From a checkpoint of a small audio embedding model: batches of 256, held-out accuracy 95%.
Rows from block 6 of a small audio embedding model, named by matrix and row number. Rows with one number belong to one neuron. Each number is 128 + 32 x the weight over its row's rms, rounded and kept within 0 to 255. All counts start at 0. Numbers have three digits each.
After each neuron's rows are labels from the 100 clips, of 14848, where the neuron reaches its highest value: "responds to" is what is common among them; "loudest band" is the band of the loudest frequency at the time of the peak. Only what is clearly more common there than usual is listed. The data: two synthetic voices taking turns or overlapping, over music, noise or silence. In brackets: how many of the 100, against the usual share in percent.
# fc1: MLP up (model.blocks.6.mlp.fc1.weight, 640x320), inputs 160-319
# fc2: MLP down (model.blocks.6.mlp.fc2.weight, 320x640, transposed), outputs 160-319

fc1.222:133086088083124125128206196123120171092119147161089117117142125154122148125151124073103111100072161129162125131173150146147113210142118103122072087140132176162153119131134099132118055112105137068175070171133105098116144151095143106104148115159116156127087125142128106119239034121124135172151095131105100103128119153149130116142154166067136134122139129122116149109127111061134110182144125148108118120135118086197110149125161091064121109084172099110118152252088150103141109113088096
fc2.222:115113186106092120121070070182147086143151107107115112172105137159090138171128150120115112181129151114108136097089049131098145033163120086117145129043130157120159111115109132158123208170087114167136142104139118140114144118151102120187083155070175052181150121145159118188014185137134108102136101109128154130135151127128133155148116108153111175098084138176088127148162159157112147149134150155165167082108115140139131148140115131160162163166138102112125114042119142106164137072118132
responds to: deep voice (92 vs 39.7); first voice: deep voice (92 vs 24.6); child-like voice (67 vs 40.3); second voice: child-like voice (66 vs 20.1)
loudest band: 500 to 1000 Hz (47 vs 23.2)

fc1.497:125108153092148121109175182096156139116115127143060134126129160136131158078127125069099124114073159116170120117145135151131129235158111107134101119173133181161117082153174076121147051119141130046176085101120097122120122164084117115086143158145101172127116138148117112079233078158115093152123079128077101114112119159174077083143169177085144149122171143150110115091150161067149120174143146141110095125125117086138119157100130115062134131097166108132119134252104132073169101104088094
fc2.497:139173170151086122112067052171133101177185134102119184209134115147089106129176143164129152149125189106157107098119117125116086047183146080105159152088125118146132154136140135082122230111148117164150118082150049177137145116138115146112107133089190092142089119136146129155025201093108192109143158139144129140174122094143147123134127082104154163120108159125142145144166143093168120123094097168115155132150154197119073108119092123161150107156122121120119090094121144106153168137073136
responds to: deep voice (96 vs 39.7); first voice: deep voice (90 vs 24.6); child-like voice (75 vs 40.3); second voice: child-like voice (67 vs 20.1)
loudest band: 500 to 1000 Hz (47 vs 23.2)

fc1.324:131095107099149137108196188103143137115115148130116121141138124117120106142167106107131121067097150138162104141178118142133169216180153097101145138157141185140134130121180095149119082135120106096143088124119163097145106134035172112072138121131105158145115114143129128129233062121134165136105131120135141104124138116172116133185157158124122120109144116112121143139135143053182154141131141152097110131090166134146103146065139129067219104148141107112149127255101142105149154129078125
fc2.324:100151175138090103115086027137100084155109126083092155200100085156075128160119162146130176182116138183118149143124146089110074080153138165173126120063128181130135116099133136171150211156168193121124111137128051157138102145091113153135150187072183095174140141148114163114062186080077102136123137147142081133145160103107119104107088142142124152149133166204143137133129110133186093128115123119163146120184098116130110139148078096205110175153134135133155157100097115171148180126119125
responds to: low voice (100 vs 40.2); first voice: low voice (97 vs 25.2); background: none (60 vs 32.3); second voice: child-like voice (52 vs 20.1)
loudest band: 500 to 1000 Hz (50 vs 23.2)

fc1.454:144075085116134160109198188096139155123094134132138091120152160091193065142156106069117124087079136107186118122117132123145157192119129135112094081150100170134134097152192096152080090108096093079146057120106155120121103115035126080105145140151100166127133149151119126103180089178145187152159115144144152113102121121143095089190157193115150090134135122045125132103143135057129170139155117108047160129104175132184142153097134158081163126140157107110147120186112149097116059148132107
fc2.454:169131150119124129173148071135064135080114119133088134112159127126133175104096129142132172128129113124125109094107115140158149119168121122154114127052162113116113182158126158111145203180099158130115081148195121135132128170074111156115124089062100091104114147086154158156058218113104113110128111108122061111167181104152124128158127111141086109110146137148123125188106108122185133129139087140155141103121111075125125075134115096241142107130176106133122111111159176123157116153106104
responds to: low voice (98 vs 40.2); first voice: low voice (82 vs 25.2)
loudest band: 500 to 1000 Hz (48 vs 23.2)

fc1.526:141100125125106127121190173091138184107109133122152101095095157103162106138143125053123140105075133119156113121146138088135166205147140114116109095148123177159120112164144086122143077098084129072168086116092155102115112122018119095091134119142121172113085160098156109111244085178120137141151102134116109116098128130150087100157137162118165084145166086118114126116155124062149133110150154115114148148108136088161162139122150106108124128073190121109133143248132143100117093112121113
fc2.526:052190150110129115139103118120157088156100096143151166122067127197116223105118155150082121222109090138132159103110146073094135140115111172191138126102117144074167167144119151137117077119104109148172114135147096167081145104120104099143157177106136111136172173140121170124205081138090143088134145164115134111124191110162151147112160128177141147123157144136153153116119125101114143135118110124185132120122094136094123119130127160028116110125164091192111075094219109140131167136169166
responds to: high voice (90 vs 40.3); first voice: high voice (81 vs 25.2); child-like voice (69 vs 40.3); second voice: child-like voice (50 vs 20.1)
loudest band: 500 to 1000 Hz (50 vs 23.2)

fc1.600:144129116078122141136194149114153176109136156080103083097146124157073133089151148090138195102078155111158119096137157099206128189169125092132132125148128155111175079163148107140112045100125092116181076141147137106100136100072134138089109138162149159131091116144146080115194035135113145171116131099125122100094145153174083115187124164097083116087149118095078140136104117051197135097125185170145142096111134098146104162110124103058081096126142123128112145213131075143127113086088090
fc2.600:135146057164179097115132179106166100156117087156159134110089143119111152122190140132124075116152115124153096103146112089084164182106138171179112131147163153111094152143135152147139139106068120111145179148096101101152116115186111121111165117138115198123162174172119093164178174164123123086168102156142150148146116077124168097108089136124165063137126129124121044123116121141113120151181138131093090169121142153158121175109169170128146096076141106130143126148146162127131118083123176
responds to: child-like voice (82 vs 40.3); second voice: child-like voice (79 vs 20.1); deep voice (76 vs 39.7); first voice: deep voice (72 vs 24.6)
loudest band: 500 to 1000 Hz (51 vs 23.2)

fc1.525:160106091097122158134196190111141144107078092172132137099116141118101112154152119104122122099051139157188144135170136162131178236176105099093128108120144175156125156108151116147093074116098101109139101121149158147120118132049141073085147106151116147141097097145124133083255086130110141135127080122120112117107107150142106117148139176128107102128149122160135127137147161066135146153136151128101146113080141087148092135087131122096172115099148115114138175244118125080125108116096120
fc2.525:169125102106147084186081073152098134099139099133126147222092129120056117140120084158103162139145148153121148160132183136122133095096113118103106125089103159156158116066063153173138205143121146115086156115180073132124155143116148146150118141134107116171101081099081121108062152097113113137140115147170083119081170092084103105112088096139107208081082136174089159164126083146121116144099124199150167131123122147123142136124078122208101156108069141157135200055100119180121141149180182
responds to: deep voice (83 vs 39.7); first voice: deep voice (83 vs 24.6); child-like voice (66 vs 40.3); second voice: child-like voice (60 vs 20.1)
loudest band: 500 to 1000 Hz (50 vs 23.2)

fc1.282:139116131088117100088170167093151180100115138118099086108135138137094135108161144077087138081054136141155147149159147117169126201166154105130141115185126143115147127148123099150123010094114092107177071151127123077114147138054117126081160147151144158146095121132136089112214041136098158174133137083109104089114126137140081123157147150085112080074144112089090124129094133071190127106139179147141144139116157119104083153096120124050120126122171114124124150194111100137141104096085094
fc2.282:133149085209157098118164184134173129101138098140133168127107150095083102142134120111142063114153129104141102139141108114090181151089116160154094084180140165079081154108170144141127152120100155141084179129079147139145114109181124124144113096164130198149188115125115081172205170164142102124148112126184172164101125077093150142098094136155163110176097127119119105128133097155119125141177086120070083120097111140182154174087186159148137114090130104144151163142105153140106119036113139
responds to: deep voice (100 vs 39.7); first voice: deep voice (95 vs 24.6); child-like voice (79 vs 40.3); second voice: child-like voice (74 vs 20.1)
loudest band: 500 to 1000 Hz (49 vs 23.2)

fc1.182:136130092116142175078195198157121152147173146130088110094168101114123086105134150097122109089096166122114108129108096125137127216192162142163160153140140159131114099122135129094111052141158111154106083112106137122147170165031164131096083079129067129110108125137122115170190026111155117149105160112086121106089110143139138181162129098135125131129097133121124133099137178034177119126104117133126100120124087057181097105145123125040171116114122175077129129209108124132141140142127123
fc2.182:105136075143209057125103143103132118115071112136162125089084138123176105125159095202147122133167069115179122130164124079135168127075075167089102062120151130119118144102116126133136154078095091054143146147154157150117063104177134092163126140113074145105146130157107203145121160117170125138188102158159144156119161132106168034175107116145124101106140105134187076192166097155070119111147144162095120171076156170117156085153169105115160114113140147157145108106142138146088092184147141
responds to: low voice (100 vs 40.2); first voice: low voice (98 vs 25.2); second voice: child-like voice (44 vs 20.1)
loudest band: 500 to 1000 Hz (57 vs 23.2)

fc1.53:146089132100140145133194166124125142116111142102120088100145185094179080128156142059115141097076171107181123130132131155156140178126112121133075080121108171166115137148154099106116089103074071112161084146141112109106115127062113084093179138130110143116105133151139125108208091181165176135154114129113089104124140133161084099160167162101140107100142129084120151116142146053150185117181137126093176128120165088198143120111138141102152117109165129093156140200074111101133074142140091
fc2.53:133131099100128104145130099129110131125151109140126172119131144136124186099080084155165144119124063095064097082133125129111114066086110088104134115095166120130075145091110121097157203159123167154079134178091130137152191117115147079148101060130090104120080112022122146140050208107137088129150080070153116185142127104117160118112147101169156121161140101187093147150118100133137145131142084130160134179089099118127146102173128130199129113128151171112121126101125117148110157157128119
responds to: high voice (74 vs 40.3); first voice: high voice (57 vs 25.2)
loudest band: 500 to 1000 Hz (47 vs 23.2)

fc1.33:168091132140132113091203193105139186108107140106140111102125147115146114104126108075128148105050137115149126131161142141171159184128144123105115095138124179162126125154146107139108097117072121092155088126140115127108101159000130101095112123131083135119068152126158150103227093169138128147148077125092104105110142076135081102156131154093156108111178126084098148128119149043152142146124103091112167163100124097136154140100149114124119130109186104127135121209106104093144094148111102
fc2.33:076195181139106085167113125080083134136070063141128143130067118200181200134138125121105123180120095180083147157121125093118105162144096164146134106106120094091199185122098117113110074110125099120168115179147120175113105127117074118116138166074133079125163131146100173106185084119110136122099156147123088109146154111147138142134073159131100132100199126169133082114121105118103117140164135129180097163149142133048111093169111164041108088145143116175090050119175102107121171143161150
responds to: high voice (82 vs 40.3); child-like voice (81 vs 40.3); first voice: high voice (60 vs 25.2); second voice: child-like voice (42 vs 20.1)
loudest band: 500 to 1000 Hz (56 vs 23.2)

fc1.607:159100132086121113118184206098129176112137120126118126115123166111133119112153167074127144091071152115173120114174140103150155221113096085142100116152110168141130086150132113125108054148091120105126086140090102090093124134056132127073164089132114121134083116141146094124242077159105138168158096095109111101112155159160082105160154149104130108163132146135102134129122155070174147163141178101091167150120154092170147116128129090044116148084162118140135150255106138114104080118122068
fc2.607:139170122121113116138061059160170120152183133114064167185122138117088160128141127146112096196112182156128106123158077160098119034135108139102100199089151182182107167087112138152147167150119110168133164112129139171077117138099161168153097138144153034146139120111152108152058106107155134072145127110123165131120120099072144147072122110157131151157111114151115151097096174112150141158085158112154146094103142152118136145129078176107125153160139135177121147048083134128088222060138133
responds to: low voice (66 vs 40.2); child-like voice (65 vs 40.3); first voice: low voice (62 vs 25.2); second voice: child-like voice (61 vs 20.1)
loudest band: 500 to 1000 Hz (48 vs 23.2)

fc1.420:167128127042135140124207171137142155096157081115105144106150138167090144116130120062110170126112145083163091125141112153186112213183125071107159126130133138164135071114170114098154083134129102102157098122145157096085147097040167114084130120169116128143075110115159109146236079159158156132100087079127110122113126115127098131171158128111085130102134128131102117120105165024155129117128177151146148138094132091181118143118156117099103105109127156133108135255105087125110146117108097
fc2.420:076132164157115101150124110083083086179089084137165159130090120176113149131204129144106088185119098174128161150135138096089146144140091150144137103114136129093147122098105113169108110091090093081168171143146144120124038120141077109145159169099162107141183109158143202065111140127080144097157166173173130131165133110113124075161093157109139115088157166169162060144158094140112120122145166136175102123174148148084083116115132178126117146123099101147176071118136126078094135112138182
responds to: child-like voice (74 vs 40.3); second voice: child-like voice (66 vs 20.1)
loudest band: 500 to 1000 Hz (50 vs 23.2)

fc1.318:150092096135159149106166213127104164124121117184142094055168145059171098167125150136135154067120137130154082102134133143167119213136075143116061074139103198139130133131139126081111089080092054142112115113102123158112138124104142138134103142143089139080133165151113159136182039120160120180125130161119117084093089145145140095115133123108124111150157129089140156150115159099122147148123125147094174102090132082194170062171169101054179112121118165102137186200140128135074083187154131
fc2.318:145124152114136107122184163132100099098083111102118142084112153133215137172083100099126152110119160151157122162177074179123062144092129169117124060149078182135120172116125135076158147178159168122147132153102141144108111166102119089084155120155080047098110135090163163157165145153127175082135120128116084145139129079094129115124109102150152092154130172127111136109117093093163138128135128106115141110127144060099157013178163148129132124180168168141113130141122095104115140175192114
responds to: low voice (100 vs 40.2); first voice: low voice (100 vs 25.2)
loudest band: 500 to 1000 Hz (47 vs 23.2)

fc1.67:149098104108129121100199179086132169081124121123128125107141182115118145118155146052102128102064152105191132124183139127125140218132128111112104109138129156157125115142168093122125106104099089112175058153106110126117138154012101097082162129156095166128091133106168112106207084177139163137145087101106081111126157121137103104159148186085135100148165142127090173137123189054175151124174138113111146113125129083164139150117141120086122101121160126094133177240090110120128092138118102
fc2.67:125166213115082136169092076118148109145086109111081151136118129153124125137143151091082115168079159126110118145154110120109101091126145169149174141084058180094141120142110130128144063143075105173202125132127102127157141124127111117111139160136137086159119175128136169109150099166132142097108161152077163141157168125148092152161133098105176144148132160160165092073115185112153166145139165094143120100158139116106073151110122176000155101109117130181100123075188111116162156101069138
responds to: high voice (84 vs 40.3); first voice: high voice (74 vs 25.2); second voice: child-like voice (47 vs 20.1)
loudest band: 500 to 1000 Hz (47 vs 23.2)

fc1.468:122115148112131112115233170090165175115130144124075129118128111106115135132139161069135110078065136119131105065138138139132150218151133105132107100152162148126130116158111126114106078085112121119171073114107086109117134130049157142083142111129146150108079118164153039094236050096105083135149103126107123124108123134164076106135112150103091098088130115122105102164117153037131130149148123185124120140114135089149092162103111076079122129038142173093121160233124147113166110116125110
fc2.468:117142119101133108124134116087198132121138138085120127189125108165105150076134137127121164125115142089179114139153129112104145000120133115133147125136162130087134070145083090144165255126179144111139134120157119118139145122138130177127142124149146179149130121124129102150026211134103143109146141099153176153118111116155138138147113143117118121090116130129144082132091127133133076104153163178138095144142132162096096157085113116243127088159125069124108101093112101154141139087106109
responds to: deep voice (80 vs 39.7); first voice: deep voice (78 vs 24.6); child-like voice (76 vs 40.3); second voice: child-like voice (74 vs 20.1)
loudest band: 500 to 1000 Hz (57 vs 23.2)